config.yaml
model: "image classifier"
train_examples: 147500
image_size: 48
mixing: "mixup"
Rows from block 5 of a small image classifier, named by matrix and row number. Rows with one number belong to one channel. Each number is 128 + 32 x the weight over its row's rms, rounded and kept within 0 to 255. All counts start at 0. Numbers have three digits each.
After each channel's rows are labels from the 100 images, of 14848, where the channel reaches its highest value: "colour at peak" is the nearest of a few named colours to the mean colour under the peak. Only what is clearly more common there than usual is listed. The data: numbers of one to four digits printed on busy colour backdrops. In brackets: how many of the 100, against the usual share in percent.
# convs0: first 3x3 conv (model.blocks.5.convs.0.weight, 128x128x3x3, standardized in use, each kernel summed), inputs 0-127
# convs1: second 3x3 conv (model.blocks.5.convs.1.weight, 128x128x3x3, standardized in use, transposed, each kernel summed), outputs 0-127

convs0.27:151176137069130066157116183166109160170134115163088129090154160110160133126060151225077052148147131169098183144160104154097146114086107096087122136081195133104150114159101191082091078106112110127122177073110120133177142142134156168122138145161166125127114074114150108131119118105102096156096143090152109075116107080188109120171124119158098129145084140153127113120102095135142111091113
convs1.27:076205152132130118185125153129182111121165152146126147201057131094122157179160134138136145208166111095139129121143137152076152105123109175178127142151120129158129117146087091116162121142139139104136092102123133153164164121134134129124110134156138164139167156165255174152130114106115139148151179129092119225139148159153165160152174143174098131158145147118168132165122119173100118140074
colour at peak: black (54 vs 15.2)

convs0.5:111150080135094116187119160163153083100132154050111175121081110105126092123119114148155122149097091135136157138138100129088149132132138111110045126075127088112145083134148080134110095199141112100149157099131131051146107184140081147110130152124147174148022130099150181114115155066053098148114123149152140146147141062115170106144133127180135144126106147141171141108165160122054147126154
convs1.5:078164121089135121170114156090160095110103143095114121089113123108130116098148151148120167086125079094167060159093098164099096114142134082125104104095167120132137106128137118152168152064174104085165110094101165127168101134108102126130123142168137158189060147168103167121112088133121123100144132114075153176084145083168066049129098159241138099084126161138131094167168121138105136102089
colour at peak: brown (79 vs 25.3)

convs0.21:123140115124120127170166105125127122121149134122119109078142128088001164197170105137088152094111140134122082126082121131128143147086126174132121145117112108142155059076123130115140200103117138149094154142145162106125141097144096150129157142170152103075116117082146084137225186128112158068122110166168115121083077123123081172070188084125156167118099119088126131119164132112078149165133
convs1.21:121104122124145121208098101119112182173144145114149104053102111127126149138094109113099151145117137134145081121105130161125111119094127159170085134131163146151124107152087139152050113148154145079057163156180109080152035149138139106097125147083154103062115125088047096106175095147089120123117075108160178128139113155155143096147158191113173141170129092082121160145164163118082114097094
colour at peak: brown (74 vs 25.3)

convs0.30:100119114100116146132150116119155148152083144117123169117144154131070089173088127186140135098157158155116163100103114204093130100105139146124122093152111095100154091172098130106118190198107121163163118130094163125121189126102070143133169114096147142191164128075069071114156069150167124129105114144154128157124126130171085106131134223149143134040112142090096098105168130092200154131128
convs1.30:117153108102158147133100039105085074079168134117129120131117129131153104123146090057135122126152156123113106121119125095117206139099127149189130136151080112137186152138165150122124092130105128117132126167156152115143105163165097161093126193179120069145165086128098097134105122115149147173096167142105113106102114153174185137186056180101098143093102132087183098133152141044100076089078
colour at peak: pink (41 vs 18.7)

convs0.10:122105111122163089091093101167000129129054128106123138132147145117137133122111129170116107107109120151112183143138145112112126123133140121116118147114114123124103143122077154108094095118120139192161140118127097113151127152131137000124155114104148118146083118127145109147142166175118062124146098140152103146160113114135135088141135138191123187116117121134119118000108116129107155109111
convs1.10:135128113122128087105140127156058167114183157097142129143114175146128107128123133166088129117108098117138129148117119122128094129151083190138115147155124131135130154093134146144111160131132130156131067049101146149156167176151141063136148093210055176188000137124105140139131124098127129124144152101163132155146144116094112039114130120188165158123118038145156152087125146125112127145103
colour at peak: brown (78 vs 25.3)

convs0.31:151113084163171119169121130132136044109114164095131139116168120109137100156092211165158160116133129156119121139138106161117126136062114120140140107153204096124108092149145112133181095145135068137176104139053122136134156080154145201147176148166156119145144100121175134118151125090089123135128080120163096083101087118149082155042088061112171132124140122109158089105158120069127121138065
convs1.31:150126082148127130188139118143201109146122126107188155137129128167089147166090158069098150225125147162130205118117085128121106137108172164184127110153168114153147083116090075110114134138109141131140149172135094124102170128124149132175133117158089116100098033161179091103142143187124133125089122120103132048191138118138156184113117127129139130119099133080148143079179175166155116093131
colour at peak: pink (53 vs 18.7)

convs0.18:143116129101082124143125168189144107130151122104126091140117170178118149174147105043160108129081115128179130120128126127163150093145104114171106124089102118162112147126132108141131146130134106123069124153104136090121144112116102151115104161126121132074094123137086148121069090129141175167079120109131070134132177149113153064170102146111092255117119134168167100152149164117121180186147
convs1.18:150095103083185043144128107099105115120161141093129134166133103166142145075121129089122125127121090145144166129157125059165139076123090153135154115154125096119172134092172135144105108135152147054181076096063154171146103171150174037129181120146145101147082148126130095115149080086135132193093159173077109150104100064129100130110129137101103116092139173056090149109099123114110125128120
colour at peak: green (29 vs 2.3)

convs0.116:124126098066106149102139139106146127113123144078122118127090109097110189125095109139097127156050148176155128173194181176128156141136165105093132115120059165075175088138154151162110134221125142115053208110137124125153114126125152122115116105129135183129125147109118138125140081144154152118149142121133202163109080116165100095158130110180080096129059121110161133127181194080139112093139
convs1.116:174153141125164136133109125092074131084072142131139118132119103128119167109130145170162120103141068128150144149138144109133156132191122103124064136161169125075153117199140138165126073144191101128125146151150114176177131128123182125089144152169175227100139153075139176174114084192139129078173153120141145115082089152123154098117147103141102077143161127101166094131211116117079113129077
colour at peak: black (45 vs 15.2)

convs0.42:106158061096093090125121163168166094083161128155148158095138099069148098126120132111131136160172116147069168103104161111107144142092098063107136184159139118166132157083090158123156181074137155050103132172110150129080089151103104184066085120133137160149103117173125182126091138106134108160098106136199139131134145155105123164060125109179113103148136112171118166180092145094075098134104
convs1.42:075083131160118176115158222082137090071105143112121094107096136097121078152141182107159153107105130107137118161089149100100150097053136067108135178113177180162049158118092140097157120153125119061132125128072154125073145072117106154152144116106190117090124147085122129106097155109120128116110154103093075161128114123131151048128124163139069137144117154163118124159143175118128129145080
colour at peak: brown (51 vs 25.3)

convs0.33:159136115121100156100109169255148110145109101095106070127090113102084103083137118033106176158127126123141132143151108132146160130153156125151149115089130102129113133091091120100117117117126136200085124138147126140128101135179141162140106128128127123105085209123116132104112141133141123150101102133131095125107119114156118084134129111130078138126110130092147091161137164120171178085146
convs1.33:107118131122148079145110121168141096115147149122070111151094112097147112110153155069084135125165095114097107085163061117144102103127099098126144140118119129142090162098173131093148046123151137191129071090104159212109106146117147127140139058134161121126038103122136171163072052112101140095110157188061086181098104139122125101136153110150086091088114185165133110088112114123106118118115
colour at peak: green (60 vs 2.3)

convs0.2:082089099148142119146101125120142107117103137080089146108103114129115100153120139125124141136164149152097141064140100146155151141135121131115000150110126126062140105167105136110134115155155138122111004177144132038110127074101143122165157147137101139130122101124135145064191088120113188129148140178182149130074123160097165104101119070141112138143110103128117147129137142093116165155103
convs1.2:100136179056125124169143101113113151141110157166120135128139120143105148070123123180138123117123103128110133131122151065135172102113107114119152202185064176108123104066138191181068184011133123128139135134098154119129122079127150157139127122160144123125118106162103075117124105079150136216162113106105170154122141095131084087124107137167079095077149133168062122127157102167113137137126
colour at peak: grey (60 vs 25.7)

convs0.44:143124148122096092126154143157152109100167103135136115130082106135111113129116105113145139138000149161129115121127158143000126189100198142110151127150103103099136104134105133148106117154094108126137123136108130139113112153139098124104163120136112135139103141145115161163122119125104137133087137122132155137129118076149133114151127111166078179000098144133178167141158131108176147127161
convs1.44:131154137075155116136203118096096111124100134155107132116150122160131049137139145123078118127108137139118136068159144084045145150186136089140125126058079139098093177209137141173147185129192137135127099148112166113141108133127125068121142132101119084104103130109103114162094147166101129129128123133112085141110111104127125090103080117159085146022138201156045098100113144138110123149110
colour at peak: purple (34 vs 0.9)

convs0.83:133132161127125152129120123100112122148114127161115130121112112094128158131078100104141129121136086152151075204168152109142139113112121116138107152118117150166158162157174131143057097126149114157133219127101127127201094105144110117075152112084091077065119150090121139148244086116120199126171116129087068138061139069106120163169152141130165121096071096126161099120115096151080106154086
convs1.83:141133152104115134123109114220196141168102040146129122134149090130153128117116155084124122140155160070157091162106119182130180127151096135099110100119135089121157142111123114137149121135130123152124142116048107097150055155133043128042180168118179146121144139115074148104207166095139134125100093152143124105120111136115123126146110113146169143087062202123127131186126114160102118119077
colour at peak: grey (71 vs 25.7)

convs0.41:035133168080109126132117121123159100112185094128104161126119119140116094175155131133099143127204123136080142100070140154115107133093156122150000111147162122149147155212097145107153116137085124094164085143125135106123112089112083075126156194118136158139091115147139154126137095042143199113098149160192139116147133154110104120095107143139132174113152147143134155100144158078135130123163
convs1.41:034080179102098133133113185129097109087099146133133124095128137111082113097126138124155150121146149142106105111186125087079107143031176089117156172134143143112100122069119132111171122122119105145155099078154155139083146062131094158139119165136112196152159124149141063035180133074125117139160120095121133144141124136114086114148053126148146145118131186106167202114134112109160138121148
colour at peak: grey (54 vs 25.7)

convs0.75:177085140099126125007151142077097089109130110132121000149125112148159172132098166072151117142057099163167155141145130142148122133069147155131142078128145123091134114116066152135115113138135163117156109128120154158158137103121150113119125122141124126119141125157118107125100108146191166159146178117166156166107165128132138129128068096093135141114099146132128100113110123112160140130139
convs1.75:167112095120141102125142133094123126080150128150155150162167092204143191066116117136162097117145106102136192104127128199123107171087130084155141115147109100070135074236136145153179168143121110141068185172164144094089095116113120131139122130176090114142174136156139132159151160144207132125081146104138074072145126164139131150116060082096133130138167107093158145124146108110138130132160
colour at peak: grey (54 vs 25.7)

convs0.113:121138129084166110134105146125118130112074119160152103149150108105114214125077153144126074100086110146118149115160117135124137166170142222103140109079105212129133085149134106038111114096090095181130118152109123157109133157164130132119140128108116053120136143102170198123166111121077120127134094075191169123161126075137134107156174121101100151116048109087138097108133126097120133122201
convs1.113:126117141134125141164123116123126172160074106153142134124123142127090155086071141143158156157153098144099112119173137152114138154183155214129086109149130118152105125137117139078125055182195182111143138133152119186166184174125179066106140114128096195143114111177113170169137115144146130115195119100140183125092109100161141126112184129086154158163044111053127167121072129148144135162131
colour at peak: black (46 vs 15.2)

convs0.104:111096134127255099138119114133135109133119084085105124148120141114116143159099126255100093062103137126126156132127132099133114131111128115099137108133119090137105115104131128111166154053102142121136132156138093057136165107131127155126138120155091118122152115125123110128140131153171126147139126096129123111142161100139107119146127136163133132127096106082076135151122120132133132117165
convs1.104:157130101125086131126141113173159102132130052157127120154109134117143133096120136159152114068114156114101087108119112134111158139140127159121155136134093147117140145110157147130124066123147147141132089092143084131150137141119113125121125123059143106117098135113171141146115128120160131110150147000235112187248218127119185128107114119134156153165087105092160123098100176099123121137116
colour at peak: brown (72 vs 25.3)

convs0.22:145151206103128123089115159188094163158133124130098116041167195151123092103112103099168098142089148100145082106141109153129127131123115102126147121100190113141138180141111177068105125135146080123179124141065175132059136112081125121156141131130154162092157116137131138188097220161121123098085118131118133103095059124108110115175093101138102199118135151177187118120112114086100142107103
convs1.22:127132116132156141083133155132117111146175149130114129109091158114194147174202139115179109158132169142156169107123158100141073130160121097166103152145134158124122118141118119105213075180109110154056136142113185146085126185127121112174143097167080192186160185184179141111092152094140143159060135148126077162136148132150153127169103106092183114173118125177165143124061141137116117152108
colour at peak: black (35 vs 15.2)

convs0.98:137165147134131150138008127168128107115125108109152130135152130091144153148096050165114148135111111112098151174150108118143083148084120140116131113070087070144119156111105083102139092142150012184136142085080112138151159107140024148112131148113151116120125131098127137140098143147108151154139076088118113158133102151146164150157091135146019128128094135115152128157142076116138098157095
convs1.98:120114071150051095148132120169150154111134146068116131105126138103158152086062091187150176092129061097150072135116115085168061151101148140157127081094117077122083104141089088108089180115099138124149117101063105155133083159133089144097124116150128136151157161117125143152096112178132126111125083173189164150202131093154118117159159168132063124109178139167117114057137158136128125125118
colour at peak: green (51 vs 2.3)

convs0.25:088130129093197141125132138074119107155109106131122135149130099124125130102102083255080064083107147138132200122181110080120141098112126104120097116112140113135121144130152133129136130094112110105128127132133124090131158149120164134127118129138131112112135124134121080091171130123116168125139105120124084144144163102129144121152146117215096111122125148132138145166124082145107132098142
convs1.25:081182139125067087114163120114112105112160088151126127133108144111137128128118096209173069101113145116138046128137113114118155126157106109127146138104142138188096166149168149175134101062150138172119062046137086132153148162129131105119115125076120102111126128070187118169128138109087132135156186153165121181131130151116115129132171123137164141170102041069168133094087097126139149194091
colour at peak: brown (60 vs 25.3)

convs0.64:080131172086119120153112104232170115120159126148115111088126130104129096129142109079115184110084128109094158128105089139188142062102062112145100156162143087122196119139094141100112163093109137140106120086126127088136169137096134150129123149101126119167106128127092147120112078088124155121122095171124110125126117162126117094200115161128123255122145142179139170117146154102171195164123
convs1.64:066114112103182072187172144102133074105133154162096136151139154098133153133156143099111116131113189158085147085184131121126128049118110144203150180111143163118168130120172161143168057096161148188104118155184130162106160167147154088167152107092156115110108156092123074092134118083151131179059145172101120093115085158121141128140079112146107086090122124090166109086108120104115131124099
colour at peak: green (50 vs 2.3)

convs0.78:098092129073168140135121144093105158111162157143147091096109132130193148163079145122192144139075086158120087161094095136155074141057091154138183107138177136180149076140070146154049087074109143154126147083101124125156114129074116115145144178147131104128134099147127107091061100129143176166157124168160155149164130114113074125179063129081148112120085165144144130135148075131112089119108
convs1.78:098129121129154116168126185100111155127129145161109135154167154120174155113156114141132132123123128177138112090152147173097123119042122126201122092133195089157143162160117166162101161139166133201173144167102130095151170086130144097142151130173101121171166130179165145210104135183156131179078118106172086100202140138124134178136168140065174144127167127099175142103129172148135130169094
colour at peak: brown (61 vs 25.3)

convs0.45:079175115088076068162132081139161102133172096173127136107128070126114093129140119139118159163177132129092119152056171151124102108051110108146114189153161112134118135171124124113130091094103112136197127052152139141147161123097113132098125130142147154140158148166127170115055100109086113116180184112181127090153174163142112158119132076166101122140051168135121196141101139169104124082117
convs1.45:082148149142128130127161185113137127136121165138107111046140167061124099166076133122100161131136151158088089158182175126101089158068139073171071135136185139160111176102085054097136171142106111122182050066143165152121084140134142121096147149093169072104091126080137110123145151080098115092128179091146098160169165153136093113151119184146100101128174114121132120150126128145117127116104
colour at peak: brown (75 vs 25.3)

convs0.102:126095115140152108175129118152118061118134134175115145138144169118170128139078014155099146127110131136109137149140132078134091178118146144142136153132081081134086142078113098121162082086140138155124119095101113140130197110132000166189130134147143140117096117065148105101120141113065137131036117163172097139153116141133147120167064111150152122127117127101149134138125124116119127153069
convs1.102:113121066159073158088160116148193137140124153158137136113159129075116122147134113133104155106146199120065089131164092162128122176048159118097099110136167096157132081144104075131174141130100096206108097108166148151134102172135076165141165118163147132082145120023159117127107140161028129129094133122178120132180128121139170124121117121127123113138110113168199075126120139130132127145112
colour at peak: green (27 vs 2.3)

convs0.24:106147143139154082132091196097127106151138163131106123040131123176003117113150063210132146089128139174110161102116123149095172111109129110140139166113155103120151125171139157155180125150097095114158119141130129119093145137095093116145199177167136101109167105122149135121162054095124127128108158131159062144164157130134076083060088152175111114114134125158132148138153158099158092126099
convs1.24:103142142116128098108140148099114143147114121128121121106117119114070110145100186081082118159105119139056077076141135133038134146123155136153172203190143193177169188112085134125143116129126136143117098105081069111138087132114118134139084145133100069095109083117174099157117096058131109080110115077111087089103129166127037142112054094130144169128166139099099161106121126132139152121150
colour at peak: grey (53 vs 25.7)

convs0.93:209101143255169127218140125113113090131119108121139217159108140122127157155124116122141134129127141106126136116114097149119113100138103106120159135148098099116140142117091134116140147127092131108108127123139140181111107095098104121085162147118132112125067130128126149115124119101131137124143128090129057139143144087104124122138108120161126129117109136155114135081149101063139152121161
convs1.93:141113162167150134126118128126137137135124128140137130105120153150159125127146157182178132085112124136122091117160102132117112139145155149138132134159130140147148129084129134085171076167125151109213112090110130094158100178104156165150125095156098161174053158125113099148120115142150115122126092036180208122154144137178163042124057137173097132135096140104133101122068255151106146122105
colour at peak: brown (62 vs 25.3)